Rows from block 8 of a small image classifier, named by matrix and row number. Rows with one number belong to one neuron. Each number is 128 + 24 x the weight over its row's rms, rounded and kept within 0 to 255. All counts start at 0. Numbers have three digits each.
Before each neuron's rows are labels from the 100 images, of 14976, where the neuron reaches its highest value: "responds to" is what is common among them. Only what is clearly more common there than usual is listed. The data: streak pictures of flow and ridge fields. In brackets: how many of the 100, against the usual share in percent.
# fc1: MLP up (model.blocks.8.mlp.fc1.weight, 768x192), inputs 96-191
# fc2: MLP down (model.blocks.8.mlp.fc2.weight, 192x768, transposed), outputs 96-191

responds to: waves (43 vs 10); parallel (39 vs 9.8)
fc1.511:089119152098193123167104142097159128132084137116103119144116091146136150117167143158134080152167137126140161076146119094091122131131136165124174104118118122123153117131145088127120142124124120130136129116150122124142114110141114127144083129128063159104130156131138109141143104131124109114
fc2.511:123121133126120158076117128128141084114109141176091094141094091113121117130132117176136131149164125124113154130127072159150125117139084108119159166145159103183139089075150155106153084157094138160116121108134105130107153167149140121148122115135157135108098130124149147166109135120117124105

responds to: parallel (52 vs 9.8)
fc1.726:149095110192135141106159127094148127098100098151131121148193117094117136155142111137153162153131119114132104132116169158116101119113103067146113113152109130160136129136135206143146092122134118122109110099119163134123112161148136156125124089148115116173117121117159084113139152125136105124
fc2.726:137130117126152131120133138161143128139131106129132117105167140177130125120188111141099132183113130103087143151194138159124099155139150143126104111199197145124107150140126087116077138199153117128141150152126180137122142123091124139152147128069087148141132099124143145129128101188148121127

responds to: parallel (91 vs 9.8)
fc1.568:135139138102142115129123076130099129132087131109139101110143121154137147119137144112068115087111140117130151115118155122129120126144117163130140133108108123133130140143138112124104111084136108156130166131126185086179126146121145160120130161108092071065103156143116091134098078152139130087
fc2.568:137147160145131121078116168121171141103129142087120116143136084114154126161163065096100133120150159127172118108052173117123151116134077113163119071142138123122127126142144118155148152126122113112187133123119149106130102102113127138141113115089135086158135136146114129131126084106084152119

responds to: parallel (83 vs 9.8)
fc1.163:121125132160129132092162133111152137110092118102150116081144110080140115166108103146109149099105108126137101105155166091133166144164140104124111107131127145161132152139124090154129146099113100197156139145153112130121099080107123127145140158118127126111111107127145099111147094137145164101
fc2.163:108159126140157114100154091132134126122129122139140102169137102096106146130139062136108140157139131107158155129087150153105113101122136090121134143113132111173144138110102108123126075101112145150126145117120173129154158151124101088119113134092125134118122068127131103148133123140100154178

responds to: parallel (99 vs 9.8)
fc1.691:117115120131107132135136121136144135168167124140121081121128129149146128110107126155103131154148127104109163117114092144104140121103123135131112204198152146091125162115116105102159118095101114117156132152116139139108114082134114127129155136125172082168140129096133133115135075139146121150
fc2.691:114137137133131151183126142128159154158109141120085099110115122150140126120155182130143128067142106124144132159115155136171106168155150153167069140152134140135122148129141148172155159066119169108124134156142098109094088134106101130149119125177105147149112127110150146154126152140135138128

responds to: waves (49 vs 10)
fc1.534:137102148136114120133170111136127115059129120133121117142123117108099144109178134131130142142161119132133127145170125136101132113130144110130115083114121116122154090132170121136096111105163128164159133117147131112142136105138161138159115218069134137084130099108122144111105140100134145138
fc2.534:146164143111083137117097114121150115112158117155169084150095144135080131130128175139094135112108110139123130197119163143138153110137120115200119098146176151140132102131128134176119136156131179148109128129128095128148114142158134117134155147169121159124157130145118121100097136175135152117

responds to: waves (26 vs 10)
fc1.240:101150117171156151129122113122141131143095122085139117137153179101153099097170106115098117106133094113118163119168123149110140108109135107113148104129101173141152122116153114116105109138131119100065166126104155100138087083148060127130129182130153105151095157138139138119144154176156141119
fc2.240:113145147153110110184117125126156142128118142157176106142127148147102146157102121137126136110103159137083131104076114091140144115122149145085109138129132113104105112118100184110129136121115172136106130143168158133118129130089125132124133093070158112126120097126080112121159140134155143170

responds to: whorl (41 vs 9.9)
fc1.249:140147154136159117139143142158072164114147119150146120180129181110089157139133112105097135109111115093114117126155143130161135109094089162120162138074135130114168151154118154125111163158144125113163093152153118123114102142176132121141133110139126151130152122122056187154132106116168108086
fc2.249:147163140161078119094128119161126156117123093173100169083106123137136120118120160125136106180136129145073128129106140126077149121115126090123112134109134132108091135138144089098139119088102122146129121129107141135126105119099120133109136121135137101119107123137165103140131093146107140182

responds to: high contrast (82 vs 39.5); source (30 vs 9.6)
fc1.687:167071155157086176082130073116150101137098135117144114143155151124116135118114139137052104146173114118136124130107131137104127169140133115120133147085125125101144126136125068139104151142115127149107080109100115139112127170148168154126150094137156134149117143131125183122113181111126108147
fc2.687:127141133136180133146118154100132100110115126097135188148108108146183133114080189122172108157114075085134108147101176146142101129124088134121111134088171146130122137139111140170095158123133138115092068122141105158147127134134125135134138106125155112130131124123104140159115185108100162135

responds to: source (42 vs 9.6)
fc1.41:128100111104138115149128137153170110180064143123137163102176111084151155095115168114083160120131138123132172156141135106115103111144146101112108155153118110116152111149130086127096140117109126148130125113112084099142063158132106137132139102126110122145168099116087141126129173121109097132
fc2.41:115136100131164111146148117113119132105141165109132154136091113096074164136093117165144091124165169129021142136145182134146094137107161167118157157122134106134132129128124102141156116138138111132109137118156147120130150122153115114136134128115166142154125159107118159067125180153116107136

responds to: fine streaks (77 vs 49.8); parallel (64 vs 9.8)
fc1.436:102139145141126153109171125090112093124047048126140088133109116146114138107118141139151142099138131151134141087139136149135136118111145108102120162091153075081137106152157090127131091154132160125119150112140126126131136124111204099139138107114176150154128166130144116138142115138145171169
fc2.436:130140128132136111082016122119136107126140129171133187131068119140108116132144093132154108110146149125112122092117140163124118113122119139051123116143115150122124103120131151161123093109152164143123119132125119112104139119153109138150102121132136103157117140134105117137118108109127098094

responds to: fine streaks (91 vs 49.8); turbulent (25 vs 10)
fc1.276:151155094126107127147084119132128156168135141158120184110137145101109160130141077150083120092123114142100151168143114152163137130135104112103109130118116126105116080142115103119107141180105122121132158158095117125116141134142151121143127113144168153130132098126118130093105101138088076134
fc2.276:164164156155171155106203144108168113144162123128109116115095113116112126132151162117090106131134043135061141141140119128137131133130146140152115137160135116137118135117127153141115149097093141101153146132131154151115168113092113118111162139155108133130127116126126106128124163132107101180

responds to: high contrast (98 vs 39.5)
fc1.422:151063126135098116152127153145115146131146080088132128132138146171140171120096135108148110139182096149082121151140114147122156174090095117113183123110107131133165112142129128139144144115087088089123105091176075104160148089153151119149145088127145153108171146106125108153117126138140137136
fc2.422:125151140101149110130121089131141148139101095149129164123106148153106119147130100120104102127131133120107157159138144129169113076120108170157114108142165105102141128119102136054127196128128150138130111113135131128116149109114114127112130147110117115086122106133106106087120149102122175157

responds to: high contrast (81 vs 39.5)
fc1.612:111131151114130120099141102142116142130198110090128121112136114131174106139136125132122101156142128167160137071107091123122127110153160145112163082100107118130168147066124151122105121160131116144150091133087119132118131149102120118156152168110107048071117091093113125156096087134147139134
fc2.612:140159145150120128102113124133111136099060133118128146139122182112116135158154162102125144115139109115152121126098120098090100121116108131172124183120136129128133111138123100131147112138154073105148104137130112130112151114154142151131106129149100096118120101132109138100140152099128127130

responds to: high contrast (80 vs 39.5); waves (36 vs 10)
fc1.628:123110114121120138104154143117125086108143130120093127138148162139117133125102133203131105111165145167105131154138135129114120169094129104128131137113103155100124137135125108119164092124157062128120178156126122093146136103141176151101146099136136153165138181139119136096101149157125096157
fc2.628:125129143126145133144135126127116133088128174116162140054139110156130101119153157064154129133157145144147088133142100138123079135107122105137139094169168145151095159124120113098077108117146140103138134113124141135135157138140110124121118142113080155144154114066126114147121135100149124093

responds to: fine streaks (78 vs 49.8); source (40 vs 9.6)
fc1.77:093138131123106154138111093147155124121117146155147140107165134141135147125140126161110128122111123114132097133123196140113139106125119166124160107182149117147092150150145126103154136072159162130111106167096123163163159108128135159149157134151096089138130112121109107111110069126126101117
fc2.77:139115114137122180129122111125111121139136125116129172111121103156068127116137155109111121115142095070124148141097195085113136118143095102140099096143143111176171159120137088159127097127189154136146123117105142159103163152095121139116109128135075129122121137138153118110125104156167148098

responds to: spiral (50 vs 10.4)
fc1.459:120103144133147133151176149119135164082134120131107142143136112111113130112162133109135104137130152133111089113143191134124134178104109099093120111123165126130164117165181097149155110121123115133105143127101153179163165117132109176155096176155090128134130121118135148082133111129165181138
fc2.459:128131106139079122113147125150115128121111100116158092117152169120151124137082129143130146116099151121173173159080159121123140134168153156177174123177152123134142114127146114100140127176104132118160103151118099099155144132159101124108117126091135144156133085139118161106147136090082105121

responds to: fine streaks (83 vs 49.8); high contrast (68 vs 39.5); turbulent (32 vs 10)
fc1.744:183123135113160153088119100135148100116082116104130181131112146142124141138148090128145098146130127170118136149132148106133084138108143086136112108119129144134146222147127157114162133083143131140152132121136161086157082109094151138125106109121114134141117135112103114142128112155145124118
fc2.744:126126106137115109116129083147150150144166163148128079130101119150083133140119140135157120118146123141125135136128128142129108112132155129093141094118143133106127144120084095182155143156152160124116120143114145142161146124137133122077117104193150119104123110140116127149123075113099144140

responds to: whorl (40 vs 9.9)
fc1.338:140116124133115129151119104125127138067127093129146158156084093137142102149135124152149165127125126139156150132112145134165145140110117136140124144103103152111140143127169129143105158102075144157131160120120158102129137137174148118126122106148156136181121117129115115127111075131097125142
fc2.338:151149173133150156130159130133095130121202119098140143151111156135130104144133104149146119143106121094102120103155138135117130124143119141168109145144100113139166098128179127121132092113098139117080145113090110160139125114114124130125099136131100125102165121135103154085140150139152128146

responds to: source (37 vs 9.6)
fc1.545:118118115133146159131127175105112108159066166142127154101119156179132155096111181118093135130146098160122104126125109147115137130140138112126101084073128139151121128133127066137089134108157130113146128109105151106132143140156127122125122058121129123163099128104102159136083173091144118113
fc2.545:145130126149144150149132118144126150099118140100183110147160112116163133145147136164123103147146167123137110126103120113159184148164184154114121146113160086119085141156130125156111091102143090158155112115155139119094120109132131122093144115128155129147089158135095119116146170101087129131

responds to: waves (29 vs 10)
fc1.201:156126103159111126085120136134160095148133118147132086112116124151142128150090125109115150142101150132090174178092150123103089162121166094115140143139116131110120115110154111133161091159167139112128148152076148188147140108125170105115138131125162117116121138133185151134100116092136127143
fc2.201:129166130102132108137129109137130151092170144115084163139151127113096126142123119137149132137110121137183132116103076135126144145131183092127102079114096149157088134120114126126151173173138134139156121111121096112138157107154127153119116150100127138105116175154139125167115157156118146125

responds to: high contrast (88 vs 39.5)
fc1.228:111140140152101124172126127134085122112125104148148122111153135155166107153103112151104156151124166149125110113119132133169112101122099161138150107147115125131150178118119116133110114119112123061154153134107167093071106129113179159140149087139100129138151142120125106086127108133128090118
fc2.228:140111104117125103135193135106119123104145165123099125144149113139086117106104108125136159103119097166117102165161125128105095111124145121138100088162167159118079116151131147162157148109135126126122138133117122101199117131127098158135135103161140103098118135157166104136104136119116165153

responds to: spiral (26 vs 10.4)
fc1.544:110091165136103116134088093140123096114122141122149130104146097104120094117120085123104140160128140166162209073092133124116111132108089158108133083092116103125125150100143161137071150115147123090133128093110140165087127154135159153158136093144144106158109101100108093094125111101138147101
fc2.544:158143159148137103164166136113114123100087149075117104116169124103134121128112144140117120136156094113132096133110113150126114090083142105118149123111116131117128142157120101141080117158146115101170164143091170133156149109149134105143122145092113104129138073131120147138138117175137150132

responds to: waves (27 vs 10)
fc1.717:131121108124109124121116114118154135192129152129151120164133150135123150087146119157138128137139128152148092130147089151140143084158095107138124163162072152088084099124143119139177172140152126117156146101151099154091085111139141133124146175128130119117123119145148114147137147133135130147
fc2.717:143170157172117148144159144122106127157144133085070118170111140123099137129112098154121156146057141124142139096110134119108100168150120104114197110154137128113116101102127138108161094126130110093127129122138133140124115132149149110099124145124118108155142079128127123138135161130128114136

responds to: fine streaks (80 vs 49.8); parallel (33 vs 9.8); saddle (31 vs 10.1)
fc1.253:145111104146135110114121123111101095155128167096142141122150126152099171127155135128145096164083134089126084103116116134131138176149136081140155053142141159129121086166133103121109119075118129117160140136117169138117119104102079101130163122139131091208140128127130119112138116128118116133
fc2.253:128109118148076123123076126130098139162157146126125082187127119134144148113098108155135159141102119120105123137133150131118146104118126109107121095146137147100193175128145131150092120088124183125137125106131143136133145114130147119133113136132116120097124175107114132140108194164113102136

responds to: high contrast (73 vs 39.5); parallel (45 vs 9.8)
fc1.540:107143128100104161142114153132127156162135125135149082126070122104120127094129133122133103085151134142132194146092129113162089096080119133085127107118118116137073108109140134127107147149089151109101129103089088139178126075123145092135131110159127077119172121121138121138141151131065141102
fc2.540:149126122134118138087145123135145124167094149156125133127146134150129108136117114086137135148100130094124109137115125110122190125125166127133167083132141083137169180141125158149108143117127070177114106136138120142162141133126122150113141122089136051089100156131123110118131185143149148155

responds to: waves (31 vs 10); parallel (27 vs 9.8)
fc1.698:119131130121128137174139190140123106096168150089169123164125133152113126135154122157085155152127147128117115128160113160124127135138163104133118133173141148126132171090120146142099109146114125131107146145070130115105130114148142125118130143125082069141125117143173131132137158134147159157
fc2.698:113157124141095104111122111142120117130098167144123133120100188166118134133111100088173167111144115166121110132149141138134170098123098141098132150122196117111118134121131102203129139153129105122128124098118101111132160125110146129125157125120160157134105057113151101128102158097126160149

responds to: parallel (100 vs 9.8)
fc1.538:077163122109095138128095154108136155126141086132096124107104130092131105135156138126116124158126101125151133137089079096137110124133109158121105143157104152099103101106136102109118125081132158122120121151098142109144131128107140124121097153147138129099144142133114128172120099117112099140
fc2.538:151117147136129113154112145142088116100165123136086084081145172114116131132160179126131124137128139108133130103093151158143098151110147128183126126139142132094120111143113159144151142117150085103139162100161158117110125078148125131136100091132109108107158115155130114127077146116167112146